From a checkpoint of a small CTC image transcriber: 64-pixel images.
Rows from block 3 of a small CTC image transcriber, named by matrix and row number. Rows with one number belong to one channel. Each number is 128 + 24 x the weight over its row's rms, rounded and kept within 0 to 255. All counts start at 0.
After each channel's rows are labels from the 100 images, of 14976, where the channel reaches its highest value: "place" is the part of the image that holds the peak; "peak on" is the class under the peak. Only what is clearly more common there than usual is listed. The data: short English words printed on busy colour backdrops.
# convs0: first 3x3 conv (model.blocks.3.convs.0.weight, 240x240x3x3, each kernel summed), inputs 120-239
# convs1: second 3x3 conv (model.blocks.3.convs.1.weight, 240x240x3x3, transposed, each kernel summed), outputs 120-239

convs0.36 [121 120  87 111  83 122 146 136 104 146 142 106 114 125  83 141  93 119 147 108 150 146 145 120 172 146 122 102 106 128 121 118 137 110 137 100 118 120 137 104 149 118 137 118 160 101 155 128 129 158 121 146 172  75 103  82 136 155 101 111 176 105 125 127  63  92 116 137 159 148 220 136 148 128 123 110 166 121 133  96 138 140 186 141 121 115 125 130 101 141 140 106 127 116 109 151 135 115 129 139 115 104 139 151  84 154 116 111  77 153 120 108 113 164 127 140 126 126 108 143]
convs1.36 [159 150 106 153 181  98 167 125 143 145 126 132 101 168 165 127 128 122 118 143 143 117 108 142 115 124 153 115 146 186 129 114 137 124 109 111 131 186 121 119 167 129 135 146 103 119 164 120 123 170 104 110 173 122 152 108  84 115 175 128 119 150 154 113 186 138  93 118  93 133 117 115 153 132 113 129 111  95 136 128 102 131  98 139 164 100  82 103 148 181  94 134 134 117 162 121  83 134 153 127  95 111 104 129 110 140 155  98 122 104 109 135 113 124 177 141 130 124 142 170]
place: middle right; centre
peak on: letter m

convs0.72 [159 128 144 149 134  73 144 121 111 135 127 126 114 167 122 104 156 138 142  89 137 120 116 119 151 145 119 140 153  96 159 135 123 166 126  86 124 153 195 142 148 134 142 130 142 135 114 117 139 103 138 110 161 130 169 172 212 148 134 184 112 151 131 121 115 134 172 138 146 123 173 121 154 129  87 163 116 141 148 132 104 123 114 147 141 147 119 120 190 133 109 118 181 158 158 106 128 128 139 128 101  84  89 128 117 124 115 132  90 169 166 107 107 172 146 150 128 174 145 130]
convs1.72 [ 98 131 137 124 134 132 154 127 116  98 121 120 139 121 131 140 111 128 131 110 153 179 143  85 148 111 116 106 156 138  79 124 117 119 119 133 144  71 105  96 165 126  94 179 148 180 133 129 129 126 112 166 122 148  96 122 114 107 166 146 144  95 113 138 132 117  95 109 167 172 122 118 115 137 155  91 151 134 127  74 109 121 114 140 119 157  74 139 108 117 150  84  78 128  94 144 116 126 129 135 114 138 118 140 100 134 150 118 132 115 143 135 136 119 170 107 168 110 152  92]
place: centre; middle right
peak on: letter m

convs0.55 [119 139 123 137  88 121 120 129 123 134  97 111  89 101 135 148 105  96 118 114 164 161 107 155 103  84 151 100 142  98 106 139 109 123 116  81  95 103 125 103 149 147 120  87  94 143 140 108 127 127 152  91 132 122 130  80 112 113 119 108  93 112 151 143 126 151 102  84  79 122  91 101 131 130 161  86 121 158 109  84 126  80 113 177 126  88 111 134 107 162 134 140 148 117 132 134 125 159 126 152 126 133 138 103 120 160 129 109 140  87 114 117 133 145  92 123  85  88 133 108]
convs1.55 [137 146 146 131 151 121 123  92  97  94 115  96 108 129  98 105 106 150 112 148 124 101 125 145 158 185 114 107 103 131 117 132 160 150 189 155 130 151 129  89 114 114 140 120 154  78 188 133 124 167  86 133 166 158 141 123  88 148 131 116 144 164 113 141 141 158 163 151 155 131 161 169 133 144 137  99  92 125 124 126 162 155 128  87 113 154 114 161 112 138 116 127 157 158 109 146 138 132 157 132 135 132 150 163 100 130 134 156 118 127 102 123 175  96 153 167 130 134 120 130]
place: middle left
peak on: letter s

convs0.119 [132 128 105 117 134 131  99 134 117 138 117 135 126 142  83 108  99 129 102 104 108 114 101 135 148 107 159 130 150 117  79 142 147 128 131 122 146 105 164 113 115  88 152 126 105 105 131 124 151 149 146 147 124  56 147 167 127 117 167 126 151 137 106  82 101  86 152  92 108 108 124 104 113 178  97 135 124 113  96  94 149 163 141 132 142 135 142 153 134  75 157 132 116 149 137 143 142 128 131 130 126  76 159 153 142 119 129 128 134 131 130 132 131  92 153 155  97 110 141 119]
convs1.119 [124 138 143 149  94 129 171 128 124 124 153  75  89  99 136 135 141 126 149 147 163 145 139 141 105  78 125 123  99 113 147  89  66 151  86 132 110 132 128 143  95 123  79  97 111 168 134 117 152 131 147 146 129 169 125  81 118  98 116 112  92 127 114 131 136 128 112 135 141 118 104 171 135 137 155  93 113 170 116 142 114  95 123 103 119  99 130  75 137 179  91  85 141  91 105 123 120 105 139  90 133 125 126 153  96 130  99 141 146  74 134 130 136 114 113 142 116  76 105 128]
place: middle right
peak on: letter k

convs0.84 [155 153  88 117 105  91 130 133 122 140 146  65 144  83 121 109 115 106 149 116 105  98 110 124 131 153 105 118 181 110 170 153 117 148  93  82 145 135 118 104 127 135 126 147 140 135 117 156 145 122 176  94 138 130 133  95 137 119 153 144 133 121  92 115  89 117  81 119 143 148 162 116 133 128 118 119 137 139 133 101 128 105 128 111 138 117 130 118 154  92 118 130 177 144 152 119 112  92 139  80  80 142 129 155 113 169 146  80 132 140 112 132 147 113  95 127 132  85 147 114]
convs1.84 [122 122 148  99 111 132 116 145 157 174 119 129 128 159 147 110 136 119 115 123 138 154 102 120 128  72 118 128  85 127 103 111 148 111 140 179 153 146 127 154 130 132 111 131 128 138 107 147  97  81 142 142 134 105 145 133 165 120 118 117  96 142 117  74 123 101 152 142 100 128 109  96 174  81  90 110 149 100 133 149 135 122 106 124 119 123 146  74 129 127 101  97 134 132 134 121 130 128 128 141 113 101 136 102 170 121 121  96 150 112 136 159  95 146 140 118 125 147 113 151]
place: centre
peak on: letter m

convs0.32 [174 103 110 107 133 147 161 156 120 132  89 114 140 142 138 118 102 153 133 118 152 124 124 143 126 126 110 136 115 165 139 174 135 152 107 118 185 151 170 114 138 140 132 129 128 143 107 131 129 135 122 128 115 164 146 158 150 115 146 140 136 126 153 138 128  96 139 162 144 109 153 114 169 111  88 176 135 152 110 163 127 116 141 126 122 163 104 142 123 111 150 160 168 137 156 131 133 122 116 127 127 138  77 143  89 118 139 101 146 170 128  81 100 150 122 124  89  79  95 122]
convs1.32 [ 95 169 135 148 108  88 163 116 117 133 145 168 107 139 100 160 127 137 159 149 138  60 157 100 119 144 129 126 178  75 131 105  79 137 156 145 130 119  97 131 109 169 111 121 108  97  86 122 125  87 132 146 147 117  81 116 113 150 141 128 182 148 133 112 169 115 133 114 149 124  66 163  96 122 144 115 108 127 131 129 106  97  79 101 102  94 129 108 154 156 131 110 153 138 131 134  97 139 120 137 145 119 114 130 137 106 122 104  93 127 121 150 157  80 149  99 120 145 147 100]
place: centre
peak on: letter o

convs0.80 [149 145 108 112 103  96 122 108 104 128 131  80 104 131 139 122  98 144 186  97 146  72 140 145 140 144 109 127 133 108 126 175 154 144 124  96 135 183 108 103 157 164 139 131 137 166 147 150 144  96 172  91 174 134 120 143 157 136  97 131 146 119 148  91 139 139 117  93 151 151 136 103 124 112 126 110 145 116 138  88 148  98 138 119  92 103 127 134 115 164 129 125 158  96 121 172 134 144 134 129  82 147 119 140 131 136 145 105 148 133 139 102 145 133  94 143 165 123 109 109]
convs1.80 [116  93 185 120 126 121 101 115 146 107 132 142 111 138 117 170 133  91  80 134 126 173 141 102 138 121 158 120 123 140 148  96 130 151 148 132 147 112  82 107 140 201 120 126 138  97 123 165 109 175  97 132 126 158 141  89  53 116 104 155 137 153 135 139 104 147 120 125  93 130 143 126 142 163 155 101 114 107 123 142  75 153 175 144 130 148 177 135 151 110 138 146 119 145 153 102 146 106 150 126 142 132 118 109 130 142 120 104 116 114 103 174  91 123 143 106  99 109 150 135]
place: centre; middle right
peak on: letter m

convs0.205 [106 161 151 118 176 139 123 136 101 134 119 115  82 104 120 164  93 146  61 150 138 117 143 125 120 119 167 118 155 125 133 100 139 102 159 129 122 109 130 162 113 131 151  83 151 156 145 133 102 185  55 116  92 119 177 126 105 139  65  73 176 134 129 117 128 162  88 105 119 150 107 104 147  97 124 114 142 160 124 115 165 137 130 159 122  79 141 132 125 120 138 151 153 120 109 122 179  91 146 140 125 138 120  98 141 145 168 142 139 116 120 137 112 100 117 121 104 130  96 137]
convs1.205 [ 82 141 105 127  88 139 138 114  98 103  87 137 167 148 113  72 169 136 120 122  91 106 123 142 109 133 116 118 143 157 108 142 146 135 179 143 143 148 148 100 154 117 114 160 124  83  91 115 124  51 120 148 123 134 111 148 121 136 115 146 114  95 130 130 111 120 132 122 175 116 130 161  91 131 160 152 100 115 147 106 156 117 133 119 133  86 161 119 144 140 124 139 151 120 137 141 176 143 138 155 174 103 106 190 155 112 113 138  77 145 103 118 146  79 153 151 154 147 140 105]
place: middle left; centre
peak on: letter s

convs0.192 [118 121 103 116 158 164 114 150 136 111 119 128 110 139 152 129 124 134 158 154 141 137 139 112 143 111 125 130 128  76 147 127 111  99 112 106 157 172 110 152  96 153 151 175 129 144 138  88 118 109 175 173 123 120 114 172 183 112  62 137 110 119 140 120 117 114 184 135 173  96 168 125 149 168 158 148 130 144 149 122 155 160 111 121  86 186 142 109 104 121 114 112 112  95 129 142 120 120 146 133  93 103 147 157 126 165 129 158 115 145 143 172 134 138 156 144 101 170 135  72]
convs1.192 [121 140 131 118 108 132 148 119 123 126 137 106 158  98 133 103 138 149  78 120 166 188  82 119 143 100 126 111 126 180 105 128 135 125  96 118  95  92 129 149  96 146 112 143 108 136 112 152 138 140  75 101 168 111 129 125  97  95 155 100 109 114  60  98 136 135 122 135  60 137 126  99 160  96  67 110 134  85 147  70  87 119 145 106 126 118 142 144 133 120 143  91 126 176 121 132  92 114 104 120 154 127 113  95 136 136 166  46 113 149 134 119 125 124 133 125 126  78 156 124]
place: centre
peak on: letter m

convs0.28 [130 129 103 120 109 153 141  90 154 151 139 140 165 125 131 119  92 131  86  77 120 133  99 137 130 139 146 136 162 118 126 124 110 103 123 140 148 104 136 119 124 123 170 118 144 160 152  81 141 135 136 151  91  70 139 120 139 155 136 113 142 127 133 105 121 121 169  82 119 112  75 104 135 132 139 158  92 101 151 107 165 155 109 136 139  97  95 130 155 120 106 134 138 149 130 141 100 135 122 136 116 122  94 123  84 128 155 140 133 109 141  44 180 113 143 156 117 171 102 137]
convs1.28 [128 137 115 152 160 113 114 124 145 109 122 121 113 102 148 116 136  92 133 115 146 124  83  90  90 124  89 109 115 151 129 122 134 123 132 145  95 151 124 108 105 140 127  79 124 105 115 181 112 131 129 135 146 124 169  78 134 101 128  90  76 111  87 166 123 134 142 152  86  98 123 119 117  75 119 111 175 120 126 140 132 108  92 132 149 136 132 136 128 117 140 139 128 137 133 121 134 113 105 108 139 133 144 107 160 137  91 115 128 126 105 183 103 160 149  81 125  90 136 163]
place: centre; middle left
peak on: letter r

convs0.117 [ 84 153 136 102 136 137 104 158  99  88 140 116 143 161  97 137  87 159 130 122 122 134 108 123 119 135 155 141 193 157 143 164 122 102 131 142 144 100 162 154 129 115 149 102 142 106 128 157 160 113 119 138 117 126 147 145 101  86 109 101 161 167 140 146 123  89 132  85 143 100 104 132 119 148 143 126 118  92 101 125 122 163 133 133 121  97 144 147 127 103 121 151 130 151 146 128 153 159 166 168 178 160  92 113 109 119  92 148  93 146 118  95 159  99 115 145 126 134  88 151]
convs1.117 [123  78 105 121 133 110 135 114 148 162  95 132 105 118 124 132 129 125 106  95 134 108 139 184 132 124  96 121 138  99 107  74 178 110 153 107 101 134 141 107 131 136 131 135 120  81  89  80 122 116 131 134 164 114  99 133 143 161 163 139 115  98 113 105 127 136 139 138 123 145 124  98 149 102  83 171 173 160 138 136 147  88 151 120 137 121 121 121  91 107 117 156 126 109  93 136 173 113 118 101 122 121 127 138 145 150 130 160 143 154 142 150 146 133 117 110  99 114 127  61]
place: middle left
peak on: letter s

convs0.164 [155 121 138 146  93 179 129  85 158 145 141 111 106 132 132 140 134 132 102 102 104 113 112 112 159 118 117 160 152 111 114 129 138 120 121 171 113 123 134 123 123 130 132 177 117 101  89 157 106  93 124 112 126 117 113 138 130 122  78 150 161 110 172 152 104 121 132 112 109 119 166 142 143 111 131 141  73  94 120 161 115 132  87 110 149 127 161  96 120 124 123 118 137 189 137 137 132 132 143 151 133 125 134 135 151 112 146 137 164 155 151  94 116 156 149 133 103 115 131  92]
convs1.164 [106 120 105 129 144 108 113 103 119 144 115 183 164 113 126 130 108 105 100 128 107 122 135 145 121 101 142 126 117 121 122 171 124 114 105 139  91 159 159 108 130 108 130 107 142 129 132 131  88 124 163 139 116 153 145 156 140  81 159 122  65 110  75 118 149 136 132 123 112 121 104 102 127 130 104 107 159 140 164 121 139 108 144 110 122 121  90 161 117 117 124 124 128 107 149 116 143 121  53 130 123 151 101 113 109 144  75  88 122 106 149 118 142 115 158 110 175 106 129 100]
place: centre
peak on: letter r

convs0.200 [150 157 102 151 150 133 114 127 141 163 100  83 103  92 119 192  81  99  98 154  88 149 103 121 135 114 147 118 127 142 119 118 132 138 161 190 129 130 107 110 132 113 126 111 131 139 165 149  77 119 126 128 136 125 145  88  99 149 122 103 132 145 109  85 115 116 171  84  81 101  97 137 112 121 143 133 137 116 107  85 105 135  85 140 112 101 118  85 100 135 117  93 126 139 108 170 137 120 144 107 126  88 116 138 122 128  95 146 126 104 172  79  86 154 114 107 119 140  92 116]
convs1.200 [121 151  95  94  95 106 110 133  85 121 127 121 131 135 141 111 150 107 173  95 171  97 148 136 108 135 133 121 168 138 141 172 106  99 135  80 127 144 162 122  91 141 101 131 113 121 130 148 171 136 131 155 115  72 116 117 142 150 146  82 152  91 107 123 133 117 125 132 143 124 123 130 122 110 147 118  66 135  86 148 126  96 148 123 115 164 156 155 129 147 116 107  90  89  96 110  68 167 113 138 106 133 128 152 114 120 141 134 114 125 128 115 146 107 105  98 124 133 129 150]
place: middle right
peak on: letter k

convs0.118 [141 124 113 101  72 108 154  91 125 121 153 128 108 127 102 134 120 121  77  83 145 159 131 126 103 135 109 101  89 166 116  93 148 152 125  94 123 131 113 107 154 166 144 121 135 105 136 173 133 131  82  77 102 107  75  96 137 120 107 106 158 123 136 159 135 129 132 143 119 130 145  88 122 155 150  99 104 146 152 134 121 108 110 151 164  70 119 142 115 119 108 137 146 144 130 149 111 110 157 148 102 115 106  96  98 140 108 123  91 120 122  71 127 123 111 128 159 127 155 106]
convs1.118 [127 157 107 145 188 135 125 110 125 147 133 108 161 127 142  98 115 147  95 130 163  74 113 164 140 104 124 127 115 152  97 115 161 131 110 168 148 141 150 102 118 104 167 125 146  84 166  74 119 159 143 150 137 158 161 193 147 105 161 112 119 150 143 170  89  85  96 186 154 133 105 187 153 140 102 126 158 106 125 155 100 132 158 130 106  74 126 127 135 173 104 128 152 113 127 132 139 112 137  80 127 101 105 117 118 111 108 137 119 102  77 159 123 130 123 183 134  93 122 156]
place: middle right
peak on: letter k

convs0.83 [120 133 100 134 141 128  87 126 102  85 167 136 145 125  77 125 113 102 116 138  69 134  99  80  99 152  92 106 156  93 149 109 100 140 112  99 130 126 135 102  95 107 146 136 168 114 129 155 135 121  88 139 101 156 142 119 128 103 111 108 135 133 140 130 172 136 124 115 119 164  98 142 160 153 143 118 190 141  75 161 147  93 127 171 152 101  97 103  97 101 118 163 168 145 140 121 102 139 138 123 136 126  77 148  88  98 161 129 100 141 138 148 107  82 125 139 150 127 113 141]
convs1.83 [122 102 123  97 122 118 149 129 137 165 136 134 109 103 169 128 116 112 124 126 139 126 101 150 146  85 128 137  87 164 118 115 122  95 112 136 146 166 105 107 129 120 141 111  95 144 132 165 169 150 157  93 146 106 120 146 161 133 133 120 143  98 111 133  67 121 106 111 127 118  93 153  78 120  76 113  95 132 125 111  94 143 145 101 111 141 141 135 170 123 122  94  83 128 145 102 143 127 105 130 114 147 133 130 102 125  83 156 124 113 107 116 129 120 176 165 108  98  98 145]
place: middle right
peak on: letter k

convs0.215 [136 145 100 133 174 117 107 133 163 102 144 119 152 143 120 112 101 145  89 132 126 102 120  94 130 164 130 121 193 136 142 102 105 158 151 158 145 119 129 159 153 169 109 115  79 106 163 105 136 137 150 146 107 134 110 159 112 159 148 169 127 127 132  94  93 114  71 132  76 118  68 163 129 138 158 150 155 125 123 134 131 140 154 182 149 117 135 110 140 109  83 153 131 157 147 130  69 151 153 122 159 127 122 157 133 126 161 124 133 136 183 124 130 120  81 120 157 142 131  78]
convs1.215 [138 136 136 135 120 117 187 150 115 115 104 127 110 122 155 155 119 137 151 155 127 115 126 148 130  85 113 114 107 109 103 124 134 118 111 122  87 105  83 131  56 138 128 140 110 183  94 130 120 154 159 128 110 111 178 103 156 114 126 105 110 143 125 164 164 124 150 155 143 120 151 114 107 114 122 130  88 123 100 137 141 121  46  81 125 150 159 120 137 135 115  82 143 105 126 128 121 116  93 108 103  95 125 120 101 120 123 173 109 118 128 128 124 134 124 117 144  85 124 180]
place: middle left
peak on: letter c

convs0.188 [119 161 116 143 103  89 117 141 159 146 109 159 163 147 145 151 130 138 151 118 156 189 109 143 179 176 149 100  79 106 150 141 102 106 116 124 133 112 150 137 120 170 135 124 143 133 145 125  94 100 123 116  96 160 117 122 110 145 156 122 129 106 123 133 147 147  96 129 166 119  84 138 158 147  78 174 108 145 139 106 142 112 124 130 111 149 143 162  92 115  98 138 113 106 139 128 142 133 130 127 110 129 115 137 151 157 128 150 184 146 139 146 104 147 112 134 114 122  94 153]
convs1.188 [117 137 110 112 150 133 130 186  98  85 141 106 137  78 139 151 158 112 129 150 116  95 153 143 120 128  81 148 160 137  91 112 108 161 119 102 132 106 139 131  91 114 118 140 132 102 132  80 174 132 154 134 134 159  83 112 100 113 126 145  84 152 140 114 148 131 151 117 130 110 100 118 106 135 183  56 143 113 105 175 137 136 133 147 137  73 118  98 139 133 107 143 123 126 124 149 134 123 169 119 121  83 119 103  78 118 160 130 108 111 125 101 132 105 102 101 103 133 135 146]
place: centre
peak on: letter r

convs0.175 [ 98 125 138  99 148 122 122 123 131 159  81  94 179 132 126 119 121 127 116  36 124 106 173 134 135 103 127 119  84 116 112 129 185 168 147 114 129 164 134 113 130  98 133 175 108 113 130 177 128 133 117 129 131 155 108 110 108 137 170 123 134  80 148 132 106 116 125 149 137 131 136 121 154 113 141 109 134 178 106 107 123 101 135 114 124 160 123 143  86 151 128 176 184 131 148 127 156  77 113 115  79 141 166 116  92 117 130  96 141 117  90 102 123 153 135 145 116 122 163  29]
convs1.175 [174 132 100 126  79 126 115 113 132 104 165 152 103 143 125  89  89 151 133 177 144 125 149 135 141  38 125 145 143 138 127  79  97 110 135 141  97 133 133  69 146 176 125 101 142 155 156  90  98 135 115 133  92 150 144 148 106  91  97 161 121 162 122 106 137 145 111 133 117  93 132 139 158 148 123  88 107 110 130 152 153 167 127 125  84 127 136 125 156 134 131 110 140 137 127 121 122 123 140 123 148 149 133 107 100 121  77 128 113 109 138 140 174 119 113 114 118 120 133 120]
place: centre
peak on: letter a

convs0.35 [137 106 162 146 136 115 139 103 124 102  73 112 127 155 130 111 121 132 143  91 155  83 141 138 146  83 116 147  83 127 132 147 136 106 130 120 130 108  91 116  97 104 102 121  70 123 119 166 101 117 172 100  85 144 110 137 120 134 120 129 124 159 162 124  93 130 106 123 143 152  87 131  94 157 123 124 142 139 166 177 145  84 115 104 107 140 115 152 151 162  92 139 164 150 157 138 124 107 135 136 132 153 133 114  97 129 135 134 121 127 149  84 110 156 162 128  96 112 156 134]
convs1.35 [ 83 132  89 118 116 156 125 155 114 173 133 140 122 132 144 106 105 107 108 163 127 140  92 140 125  95 119  80  99 117 184 153 125 105 171 120 154 131 136 114 119 130 162 132 126 131 129 129 154 116 104 133 113 113 134 138 130 128 157 118 102 112 100 137 122 131 143 183 104 128 153 135 129  99 110 131 108 130 120 108 128 149 129 115 138 137 102 125 135  71 136  92 123 147 106  95 158 121 100 114 151 119 127 117 150 155 104 160 125 150 111 134 167 134 148 140 159 131  99  83]
place: centre; middle left
peak on: letter s

convs0.196 [ 92 144  81 107 140 166 110 107 131 188 139 119 192 148 118 139 101 135 120 157 164 154 132 167 134 157  90 143 131 125 116 140 124 150 125 141 136 146 125 167 108 151 119  99 116 128 155 140 154 127 130 126  99 140 163 133 110 143 127 128 133  88 143 131 119 118 140 136 173  89  98 128 120 174 129 130 136  91 153 151 178 131 105 140 156  93 125 110  61 123  69 122 123 143 153 132 138 116 122 109 122 132 116 115 105  89 137 118  82 160 100 102 123  92 118 127 160 155 112 132]
convs1.196 [147 105 102 158 140 122 129 137 154 114 109 121  77 122 147 143 124 127 148 103 135 122 115  98 136  78 164 131 124  97 136 119 151 145 124 109  99 136 125 106 168 139 143 138 132 122 118 104  82 131 136  86 124 145  99 121 166 146 139 143 129 121 132 164 128 139 130 131  81 133 121 109 159 137 101 134 156  75 125  94 102 134 162 169 127 150  90 116 123 107 156 127  97 106  91 130 140 143 157  93 133 141 136 127 131 165 100 143 151 119 151 163 129 127 148 101  72 113 108 115]
place: middle left
peak on: letter w